Rows from block 3 of a small segmentation model, named by matrix and row number. Rows with one number belong to one channel. Each number is 128 + 24 x the weight over its row's rms, rounded and kept within 0 to 255. All counts start at 0. Numbers have three digits each. After the name is the row's rms in percent of the matrix's.
After each channel's rows are labels from the 100 images, of 14976, where the channel reaches its highest value: "strongest on" is what is common among them. Only what is clearly more common there than usual is listed. The data: simulated telescope pictures of galaxies.
# convs0: first 3x3 conv (model.blocks.3.convs.0.weight, 384x384x3x3, each kernel summed), inputs 110-164
# convs1: second 3x3 conv (model.blocks.3.convs.1.weight, 384x384x3x3, transposed, each kernel summed), outputs 110-164

convs0.266 101:120092119145144135125108157117094139122153165109098174122103102117141149151092142180112129090121145140128143127082132099127146130074140110130127095120118139131134082
convs1.266 096:136137098118157177112107100115132099109095125121121108152145157089120179158113123128083148106139134179132152140135102095115158158142160133065107137160144123139104145
strongest on: lensed arc

convs0.205 099:105165140134157118129177161104108144153119146079155118119133115130109121145096098125111137096139125089103149137099106108139142116107138111177153116135115135134111108
convs1.205 101:156116128154132158143115165130118104134133121088087178117111133133127155129168146136117139117116117151133169171126119135122132118152151149082150137138101107090121108
strongest on: many-armed spiral; tilted; small; winding: clockwise outward

convs0.268 103:172135115105140115110138089144149099160154115166158168124123079125122122115133122160121099131114159133166081124123157146143169128120123127130149128113117197126132131
convs1.268 102:121106135138126112141155140105144135155097079121165114131087156109134122150123152095107157124132096157156138123140137168128077143162142165148158110122141141139110104
strongest on: irregular

convs0.35 101:132153121103147087142142144146120109119137141153120121141148128153128111123152085081124120131115150118106136128126166117132105099130129100146115164140111137158159120
convs1.35 100:160113094103115124135135151080146077140122085124143142090098120131098113147146102118100119109122131129106115189162140109123129145079150140137107149153114170127080141
strongest on: ring galaxy

convs0.92 105:145091140147149100132152135140109125111144095151098110150146087118112143142115114096134086096163100148133173134152144104094097119135131131136123130150100136125148128
convs1.92 095:103118122105128171123096162104126146110123160152153155150109139097082134109110063135158168140129130119101161152136130136165091187085143135159139169166130126109079134
strongest on: bright star with spikes

convs0.275 097:098116129162068095091173107151136140132175119114139094145121131095124125103154109110121128146127153150100146171138166149117093144135157131104091084129140097099092124
convs1.275 095:118152137142128143128174162129140112145107115127105103118136146131080117161143123148147161138101128140109144152122168146140089150150106109135102143137107162100170079
strongest on: round elliptical; flattened elliptical

convs0.342 103:078119165151141134095114119092139139145135147070115144180131126144093110130098130130141130138079158157145179104120161189089131129137087128133154151109092152136122164
convs1.342 101:143150138165146102106154149125123117089124161089102117111149138133119094121128128141134120139155109074149102127119051131054133096141114079123123123108126172139113158
strongest on: noisy; round elliptical; flattened elliptical

convs0.200 101:154113091161112148157114135130107133098115087150125116145103096111121123133152110124111108106096125130111161095134137111095135134119134095151140120144135140147146120
convs1.200 097:099123143113136112105141172099106125135154080161121159137112141095114098118170145096153133127123106117135117136131134177155156116123132121118064132094147146077153122
strongest on: flattened elliptical

convs0.13 103:098128125109136125145127143081125121105116134135101140131116198150145095092145124156113098152135157082099095152129088111164101130147153109130125121128115126162179120
convs1.13 093:159117136122110105095092161160140172124147102087158139129140149090108109125075157134146134118135159120140160094129122147133159147138117150128124092069124124116127112
strongest on: bright star with spikes; edge-on disc

convs0.332 100:141093114112121129130170151141120130161124134131156114116137092114124129140120120155115104139119152146127140123126155148119184143152140078144135094118119106129124134
convs1.332 104:130121141142147117143138117122137094111100112120119119105101153150149122101141168138116123102106129149134089117164135145141113124119125130150181172179141159164077109
strongest on: star cluster

convs0.299 099:110094126110109147126047160090165137102103140178117108153147133115150120152161143100138095139135164101121146163147183139143148140141127114104085118147120152156090156
convs1.299 101:118133150157156094115109112109135099092144059136113143112127162137131121177106132190123145124147132102107192118138172111089099104066124088097122145121188167145120168
strongest on: round elliptical; flattened elliptical

convs0.313 095:122105150139165159117152133119137147132138121123077129128119138134156124151102110126113149086122157169125112113158130120108129152126111165131124155096158138116153126
convs1.313 099:117105143099124141124091113125124121110137090090164121115116097127144155091115131150126097120090119136179143140147164134105124144206088132118125163161164146099090161
strongest on: star cluster; small

convs0.359 098:111119137136147157109103126105123147124169128154131135115152167095137103131126119092132112129131147070120146091149095119113174086099134114108131132154117152124073117
convs1.359 094:118163137119113141143121112135118121168074125142121106104111154188140124120156143142142136159116150128147184173118121140110139125104157121128109121120143119116134178
strongest on: lensed arc

convs0.216 100:107152104177136139150126090113144107151148144160170149136134056158135126180116093105124181101142097124168150170114116127157139150118116108111163078162094128127116138
convs1.216 101:128160110094136130125096132143118130140077149146157148136152150148140132151154147117124160098163104111135113167143126123110129082106145177141119139142146128131118132
strongest on: flattened elliptical; round elliptical

convs0.39 110:116101104146114144135080100124102168154173121099140116153161107134155159138119133144118152129103125078155094099118149120143108151124113144092114166135130137145148017
convs1.39 101:125158151097147092123113113096117104081050123144123090115167086123139151092150074135133155136102133150095102179111166158106098132180080151113118153118120160123154137
strongest on: bright star with spikes; lensed arc

convs0.148 099:131126114099107132120080101152120103130140151149114175150142170129142119150083163126164119128136135121111121160093128122151145158135131137128107093127139122114100095
convs1.148 100:132109139094170152152120112114107143120133133130119140157124137160138114118095143120119149151122161146108096134086172131115143105156132133118112140096145149133127094
strongest on: star cluster

convs0.116 099:157123133137146151156142109152144127078156151142113103070076116074124160105135159135151134112120131146138100136135127096094140151168115146132097161122106129111120147
convs1.116 101:108116131130114180116096136100130118137124076149133097134128112116119144102119129084117132126119097163187137147135125126112097097156127117139150106125141149163086117
strongest on: bright star with spikes; edge-on disc; star cluster

convs0.17 103:117110165070168070132096142137148089149165092118148114152120162100118106119144161154121111125082104123108132150124105153135149114131135163141133139091125128106138121
convs1.17 095:112103175173120139078145083141115139073161130092150061122126145053100079135153089097145128087123143120111098132126143121117120142127082132079141120165129101104096176
strongest on: edge-on disc; small

convs0.80 107:143124074117117093142123196138089099131085128134078122136127129137153157092143076198107125142127128148079135128090120134105096136121182134076123147119126115148118110
convs1.80 096:103117109151120124137152094140125122150097114150124124134104135148114136135115119108147132147135141077107135135118122153151119115090153122080119121098115149090111127
strongest on: merging pair; star cluster

convs0.36 099:128126175116116134127159131101118147107051143148100164141147116139133152158106120116164084147085135088146144133179112153130137095130143147115118115109140134106120161
convs1.36 100:136111161107133128158109133138124134158139123144129128170172108139142099120169159078108123108099120149137086109120159146142154150081090152096124156162132135154138119
strongest on: small; irregular

convs0.169 099:171122135114098108115123081099127117080115144145155118130081112122155107149144081100119164141140171052109118159163128144083113141137171144162152182135153063146114098
convs1.169 108:126117133122135104149140123132138105107113103157153108140128115130130106127139129124129115128129117093144156124125135096111144161093156110089096131136108114122119087
strongest on: edge-on disc

convs0.1 104:181121086089122147130117079115187114107128093155122068148149111094129103158143115091140106130159110145148139082094127185139094125138131121112117115151108173152104082
convs1.1 097:161119113109127124101113104123127160151098153119093127127157122132134102134148122125132140129154137148113100100118130116163132151117046157074154128155124126108167087
strongest on: lensed arc

convs0.135 107:175138092102094097129145187148142115090106167119124112130132156122157160131144095163150127125145162153071126077142120166142144122106136092130133124122086106089148110
convs1.135 098:170168126149130137122142132130100100135170146177131143159125125124132127120106122142148100120120139141076104118149123146123128132104118159186116167086160148140154149
strongest on: round elliptical

convs0.258 095:093150135126102105116122127100090100120098151154114159154170142109089166149158132137093130143118162144124113109130120122128116086141152137120180123118151138136146147
convs1.258 096:164151127154151149123130116117114142154173097171120158123119143126121153173151134111131110078108113114124113126144158157144157124127135132168116139114073053145126121
strongest on: star cluster

convs0.6 091:113157097126126129107130123110159126138152148134132104121102092131119096130113115149126129121123158114108146172121156119084166134142149114151103131061128086121109144
convs1.6 094:094148106125089104111119150117150115135129149168139136164105105139075095159135124076137192125147128129140161119137110141134152156161141124112162143108139097124161121
strongest on: small; ring galaxy

convs0.2 100:160137134106159144115156076125122155123130154155121096122119149130126171105129104125144135083113070126118149127095121105139138145105120129137109155156132129126148146
convs1.2 096:099138154107128103177144106125098135138071139125099160168147114147130094180167155139105152127128102131117122155134130123153125129140155128145123125180115080133142116
strongest on: tilted; ring galaxy

convs0.155 099:097161075134162143151128125124121105123139131118132117142169127091115109070141120165119120137136137090080121110098150147126131108113147145093144089094139082141092103
convs1.155 098:118143142136177105090177133132087116124124128135141121167156103113139104118131165140130120168111115111143114135150110139162147121157138084098058154143159114118182102
strongest on: irregular

convs0.96 095:106158155131169169125162142168154119127114130110144122116134111157098153143084107126146152139104122188137123143115150146102128145135118103177119130123096137170131144
convs1.96 103:110124141118143159131131109079111102160145126073101116133136134140131180146142127118102123062152118098119119124146142111129111130083149169191171164141105132147137124
strongest on: star cluster; edge-on disc

convs0.76 100:105111116126129115107117125122125134170151152136137191105117146104137147091121091144096086117152091110128117131136107083136159096115076137120103154146106095121127160
convs1.76 106:133106116096106111117124116143129124129154098067140093136121142116132145130069118144091126159147145163154146135130134114128085102126149129139085133100119112114156154
strongest on: star cluster

convs0.4 098:125093128119100142131103108124155111102111130149121136151147138141129140114086104144113125132134123082115091154132137104081046124113126165105121110137168101143181121
convs1.4 100:131149123134116172114096124159155112123091149166112112151119127100116175160159108111156137122132141143133178088117149166110095141150133113115095121134127136097183125
strongest on: ring galaxy; edge-on disc

convs0.37 097:160137137079131130130140131098147150112138129158107098164109141150166145141146113114140155137116147096157102106140151110145110112132135102109134120128151168086134101
convs1.37 099:137154131123130175123119092085135121122164146131124130079118094099084172087122118119121123085116112126094129106136127128132130100129081171103159164094143145131088117
strongest on: edge-on disc

convs0.265 096:138136119109125096152132113139080114086082118107134110122129125145122138128120147121121121148092065127152147104105146140104064090108105097088116117100138157118118158
convs1.265 102:130127114108105125136096141131132115129155116115161126102155152158126156127121133117132135075120134102114138123096161121188136145133097123131117157118106115130123078
strongest on: merging pair; many-armed spiral

convs0.287 101:068123165099151110152132126097090137174161131133139145091094119128110122126167137174144132106153160131132127112143100176113149130134142109109132110111117092144113156
convs1.287 098:103099177108111154121121107091133116130108099123170139117150118110149138112133145137115130185123107144124171133118158127101123151081150122128109082101131132129106132
strongest on: irregular; merging pair

convs0.33 104:105127124157153084110133128083143114116144104118110169139169166165154139115151147122078138139114110123122134116167135064136132139114158149140133129126138147149093092
convs1.33 102:088150154122113119110106134171136085119085130127131109153088107123138145141146132130095130113130144162165117143143117077112127125160154148095184180105137092136129149
strongest on: lensed arc

convs0.166 101:125098111115135142132137133094141179084121110154144139148131094080136109130126115094137133102096124041133129163151110153126130148118149116136148118118132119165130110
convs1.166 110:139145098141099140104122099195067109135108128120120131129152187099116123082125150133095123141107126111127159136101146138140164156135100176147156132067152163130150122
strongest on: edge-on disc

convs0.279 097:146130181112121128151106143127131110158176104135123172110141165139168126098081190075107090124112151099114162113189170157137099105138157137150118115142096121108134156
convs1.279 101:181101108101104132153119118132099173105157201144084177124131158076073138133164151142101111161128138121144148123085160153127056139095133117131121073179139128127130149
strongest on: merging pair

convs0.182 101:137168115084126083140064135142102079145134128164094114121145160110108113077158111130160149119100145090126129108136127108092126120132163142143150108140126121151093144
convs1.182 096:124138111135118116163128114113110175142086156146135122123111082117143100157166090131175136127128114126145154135171139057129137121158125086113102123134128190145122099
strongest on: irregular; edge-on disc

convs0.330 097:127136153125114155185114119099129147127125069117085110097133110113111153162171120126153131172136167136130101131134148089121163140135136130121113139118125157123121127
convs1.330 094:123173115145150082129123161110115095144127168122119115120098113131064156151099118126165119143118110120191100127111124115095169123158101112140150164121100151139148140
strongest on: edge-on disc; lensed arc

convs0.306 099:134122087129145121118048129147109105111133146142147111131110151138120155143123146135083122111145107123143121115122073136134140116105103149102149145103184126144104139
convs1.306 100:126160069163102161123106112096140128122164130172158104125153101169132140098124151142143153150181136139078121120146123085129108117102130117141127143141138150119122113
strongest on: star cluster; irregular

convs0.8 109:141154136161128145108099073135128146142136159127118140161099153155198107132094151108129121153117135083134127147140147125092102141104121120073122169125121131126125082
convs1.8 100:170124118094129126090144097123161100155103088121140111099118110124107126148132159110135091138133118161109129112122165110137158128074132122144095119101121155154146159
strongest on: star cluster; small

convs0.263 097:132134128136109148136139121110090146138135153139122131102139155152140120146112115154164145120129113141142105194097138122111130105111128185121126131094133103160118144
convs1.263 099:120112120131139132131128186129116159131094129117102145119140100170129106107139137151141128113121137139094130177138150129122133141118094111111128120116169122054148131
strongest on: round elliptical

convs0.88 098:184131131089085149089107169145125136157128127133080101130137104099091140191099080167128145116134154155107164156127148157129129121107142114106065120077122131146112081
convs1.88 098:149180090125147117131156146150177156141124144158126137166098102118109145077117098104140136112137141141103157111123132062136119134131141111149089141162125135132138160
strongest on: ring galaxy

convs0.128 102:159110161129127138133099098101160141130123110107134082175124148085129116140150112166122138165100129118161127124108141104118146151128106169126147157061143123109140133
convs1.128 095:103121115143116139126089154116144145109135144123112135092132131135163086131101122127123126117158101141087147118132135111109120176103116128089130098125103140098130111
strongest on: round elliptical; small

convs0.227 095:158149049121142104127177131109120151141131126149105168132138161147131154132093131102138130184112074149116145138128121139114099110151114116129129103089129108138129159
convs1.227 096:154125143086136122126187138140151109062116162124122123111111119152126099124134081131083192092087124144139138160159127152115163118110133098129174133134140152158122099
strongest on: irregular; lensed arc

convs0.196 099:090098160117088099138133122154152151085152129141162198126123110128090116165157165096125136140172118136070116123114099103121140123135098128082110149148145120163152136
convs1.196 104:055119125126142142126093072086145129104135130119114112117178121138155134126122106141127100116106123091121138159175109161111133116178072115167126126115150169148077169
strongest on: irregular

convs0.102 094:151108114151127095166101106103117142108120107136148122065092087136098141131158129189156122129165144102143156145083127129123129127111132133110098129077131074084121123
convs1.102 100:159148117180097154118118106094167123165132105153124113128142107147159130137122123140087148094132124131141138131142117153133160085124108145159129100115117085114129142
strongest on: bright star with spikes

convs0.339 099:169124147131165174166111139160119129116152132144132158174078140138088154137118108104139157154142115098121103139164104157136150145141169083071162105153145145136138150
convs1.339 098:147130118124131093123142156118134118145104124148139153162130128114147084136131103121088068101114133131126131103102140119113116143077135106148106138069139151166128094
strongest on: edge-on disc

convs0.61 097:141096181068127152128153150109100121108147102105134137124085119115135138141109138096116094141122151112147103098115121152121118145115147112136151186129102153094107149
convs1.61 099:107124151088113134145153127130107122152079137126083147129111127140048156121172130085090126112127098150129124137079119126102123115102102102148143124114148145110119078
strongest on: small; star cluster

convs0.267 106:153140147098114076135148153103129127122087147109100152109164159148158146146080139075138128119120110089118072146192146176089102094131123137155155169171100135177123144
convs1.267 100:118149124124152080190133122186135150125110131107081103121117154084125121184121088123134146108132119132120143141136132170105102129131134093129094091098114135134104074
strongest on: round elliptical

convs0.344 093:118130149135139101162140085095143099152121093136129107135128129127107111130091135151101171134189115119120114128129133080133127156085152104147098117106145145117134133
convs1.344 100:143151135135156126110099104119137129130135121130139148083123099175113126143123086108195139118139125156092127114149130148128125117164127108094120159117155114126156113
strongest on: round elliptical; small

convs0.91 098:099081086140097100152143199164150075119165151143157165061118100116108140098120113119086107107153121120107100121162145117105124143130124140107145165136112140115135083
convs1.91 102:149119123102141132126126128147155102106103148127145135131150123108078156119116171104120120084153140149136137133138141164132131165134170106117141111124120161111139166
strongest on: lensed arc

convs0.57 101:159129117124130136140138141093146146119112136107156106136127134126127137117092156109125101082120162176151066134154126108154156113114109120168127098133129149125134099
convs1.57 095:107123115164183164155073161097130110122102132091067120134147141174126132092127149129161119119141137111140096144131151155150128080128139180154122123082140141128136129
strongest on: star cluster

convs0.117 099:134121126156165147146109148133120168092169143119138148112099122200125114139131139160107162114126186131124134094153098143114172136136112152106147152132115129144132126
convs1.117 098:151144116153124124121123126119122136140092141161156135130124133078138139108093140115107127110125129131125114112118141116113153108146105152103118177175135126127106115
strongest on: lensed arc

convs0.293 097:134095109148146137182142143121116168141119114129169097141146095116158135099133159150144116112096151113091110153107142122094127131176111105104139063159144083127120092
convs1.293 100:167109147132171112129076129137146097170094152141111161134119138126126110136149113151149114078151115134113116141165087112124128149111143171085155143090170104122110111
strongest on: lensed arc; merging pair

convs0.72 096:130130136110127107161149115115142134110102136159165105121149117145151133124121141116115110127116097156069146118113170138099138139118124139134129103109132125137156130
convs1.72 105:125120122135124110152110104124125128139114165128131163104134141113171109124137120139119175139135102137102126156112139119195125132121178110152140144121066079142142128
strongest on: lensed arc

convs0.211 100:112163117144141094136162072084142118142142139134138143147151121108146132110112104148127111151149153130101149115136146106127121085116146052099147145135136143085168139
convs1.211 093:135113130130099125137148127100140111133127080116092162136085163139117125108147150118134088155111101167140158113127119131114128091098127150100155130130145149115128177
strongest on: bright star with spikes; flattened elliptical; round elliptical

convs0.248 101:102150177108162142103099138116124100171132113105154126179154173081103146126147131172113121136103146115062141133114096183109158136137153150133105129134150126136109133
convs1.248 096:093176152110113133092113126115143138160121091127132116139108092122115136113130146163114115130087116131113109119083164130178122138153111110161140161110105136097106114
strongest on: irregular

convs0.11 105:153106128109178101103145152158158124166140106123111122135106188118103137140124132139152162121124124145111149130145101076123113128146163155093072089136158168158118104
convs1.11 100:131137137125102099112129165157092134124140128096150101130111186137143113148120129100099128172142144125124127075099144136163138165125159136101097151121141100127132105
strongest on: small; flattened elliptical; lensed arc

convs0.59 097:187119088136153101134089174152124121103139099138140119062127160144167171138118116136100138086102130106142134149109168104118099130140082129148143148113127174140167128
convs1.59 104:127100151067140167108155145183166120133079131090144104116115141120140152147111137109162136152132107115115124146107173141118153109151160077137128145108140144146093104
strongest on: lensed arc

convs0.190 107:147134104090110109125161154152147120122097090097157113137147152086155058120111155111134168114168143130131142088167110126097154119153150101134153111138112094084112120
convs1.190 101:131172131147122128171126108153120129122134173101162174136149139162081149127109085162140178125125116137109133150125083104126119111132134156117132098107062168158126146
strongest on: irregular

convs0.372 100:132191141111173134113121123100103134129088122097139091139153142132107142174130127127073108153139110136083132154128120105135106122155102113170127120091131152136102134
convs1.372 102:081124084148136133130152130106151130111136115143102109099145125103129160112148113135137086119125143162154138123123127135157108094142073127157122082107138116139153121
strongest on: lensed arc; merging pair

convs0.346 103:116084124132117144097124122087171125141117104139111146118136148063147148098069132109135121140148183104119156107142094127111108146110155160120147133122112118116131127
convs1.346 092:078124098162126082134115085149135148072170098166174101161109147116100157119109164177132178123115103126119101079135109097141142150131128149141139118143149132141111125
strongest on: merging pair

convs0.84 101:140081132139133157112130144121135110163177118132104127141146100158120113098104128137119107138177135094131156140097110128098149122106172107089090123135114085144121057
convs1.84 099:108120161100120085078162148111131127165131128184108122152145078088132091112102154163130186100121098148184156139089124112128128122083130146146153097103130113115125135
strongest on: star cluster; irregular

convs0.12 098:115129143134085119102179164141132112109120169103121111167146129083142105112077157140102140139174128114104134140111063126161130175122114131141145122141085133101129127
convs1.12 097:148180086130128114135120187112113121146087145127139125126079162151154124136142123154122114100176129124156165099126148120164124122136118143153152130179100103093074093
strongest on: irregular; edge-on disc

convs0.242 102:142097141091139167127125149121129140139130144104133114123125085123144096126138108151129088096136135149138181141128132081152181138103122123104117123162113169126116100
convs1.242 099:107122130124131090126111129113135169133126133126103144117174126130138106158134139156142131115146106128137166119143123140165124157138125143109144122102155165145130119
strongest on: many-armed spiral; lensed arc

convs0.71 103:123163143111130152094107141104118167147162150083119179143107151110128138200118094124115141121041143135140091102146093098164129156128125113127136149120130153117130134
convs1.71 106:138149121116123113111088168134119142156096128165110131138139145162132097170143100169177115096132136122096131159118127115095086081118174124122105117158141091109180118
strongest on: flattened elliptical; round elliptical

convs0.9 098:121124178126118151127167125110077098156109089126100160177138155148129106159123117128119097097079071158141126114152165137124151110104104098165148151108093106142123077
convs1.9 096:159119134103129109107153104162152155206165146140160105147159117127136127134124154099103147135141094150106134145102130134108105105130098108116137111124139076169145103
strongest on: irregular; edge-on disc

convs0.363 101:092138137137149141152120094122174109187108140169112137129145118098121096099152106100133182188147154124136123158096157152084122107120127132143146131114086137133116139
convs1.363 100:202111157113068177129136144126129152160105132123159148173108142146157112112112098137128126129130096134117145113120082115154099122123119150111172134133081101142121142
strongest on: edge-on disc

convs0.28 097:102164133132130128140111127112156141187066112078147106116112104134171118100103126115133120114159107111127107137127143155135088161111071144135078133068118154140094138
convs1.28 099:127104153142149136128148153126123168123120176170092179122131146093135173104094106165133157123152108127094134154104142089111151165158168125109118112175138094184092126
strongest on: star cluster

convs0.85 091:194092160150133134107113147128079122124181126121101111133113179153157148087121109122116115120120135138109100102144134144131137095091130133146100123098138143110091138
convs1.85 095:116083123116124143131170108145098139129139138134122145139128104193114132142125109151141144171119113097126173131146132113109146147164123112152127122114177118163158094
strongest on: winding: clockwise outward; merging pair

convs0.127 102:155157138122144095138137094135136088119178153107158143119156149134110127158177115161130151130129088127130082143136137150140128102114087095136101124155138147100092096
convs1.127 099:085112103125100113073117086134108084087134134103137123113118077118159155152155141144135158113109127155096109129096160132128081176127135132102125110127095155088135151
strongest on: round elliptical

convs0.118 105:100115141118113120120118094160102155119135111079124121088136143199068095115124080107083124105131096112075158151147156187146103137096101143167146140106111143180124095
convs1.118 098:117109128104147156110129096103110150110166123120127156114177137157114118100097161080107126122124134129086140119155111111159171092106127150146155123141111113119145119
strongest on: flattened elliptical

convs0.7 092:139148083155119065110148133123127111116115109104106147138186133154120117090138144106091134131131114111171111127123125171126113135162132084135138125139126110129155125
convs1.7 102:120091138109157135137147119123130119128119109118148152087117117170137109177127134138112130132123158117124165143123165124118122177078077096135130097126121155057152159
strongest on: edge-on disc; irregular

convs0.126 095:131140095159128131187120090118158178119132151175173127135139103126136143115099117133155137136129126097129146174104119076117132129153130144131132120096128115154145096
convs1.126 105:159103133093092116127115157140118123110092139095122156138133176091148162133118155161128110124139150069141118125113142128087125124152163136074113109141124114165089122
strongest on: edge-on disc

convs0.192 100:052136075137099100081050094124107093118152102158123130141131138166133162113091077081109151179131132140149112096116090130129136133122192144117141113117164134114152147
convs1.192 098:137136189132139145145132104118128122119102154159106177140146109130130141135154135141148140123145124101107132107112087139151122173120168185112120104141120136103122157
strongest on: many-armed spiral; winding: anticlockwise outward; lensed arc

convs0.283 101:102104090113106140106112158122113154100140155102100129155110147098120106129102122063107137126135180157162119136143129135137127118145157094106127107108128163129099119
convs1.283 100:142163139147165131099121090124147126134151096151142126125132152086153138104136111125162130124115141141143100121140117139076135113119122135148123155121136101162108139
strongest on: flattened elliptical

convs0.366 102:165158150113124145102168142066129147141139125190107139115124095112129131129105127087097168090125112141108116118119103117126113092173133146125103084096149115081104106
convs1.366 100:125109117108155164119156148173116118115131140146117128133088106115100129100121130200075128113163118138104168099104120144123142138118120152058130125075122150128049103
strongest on: edge-on disc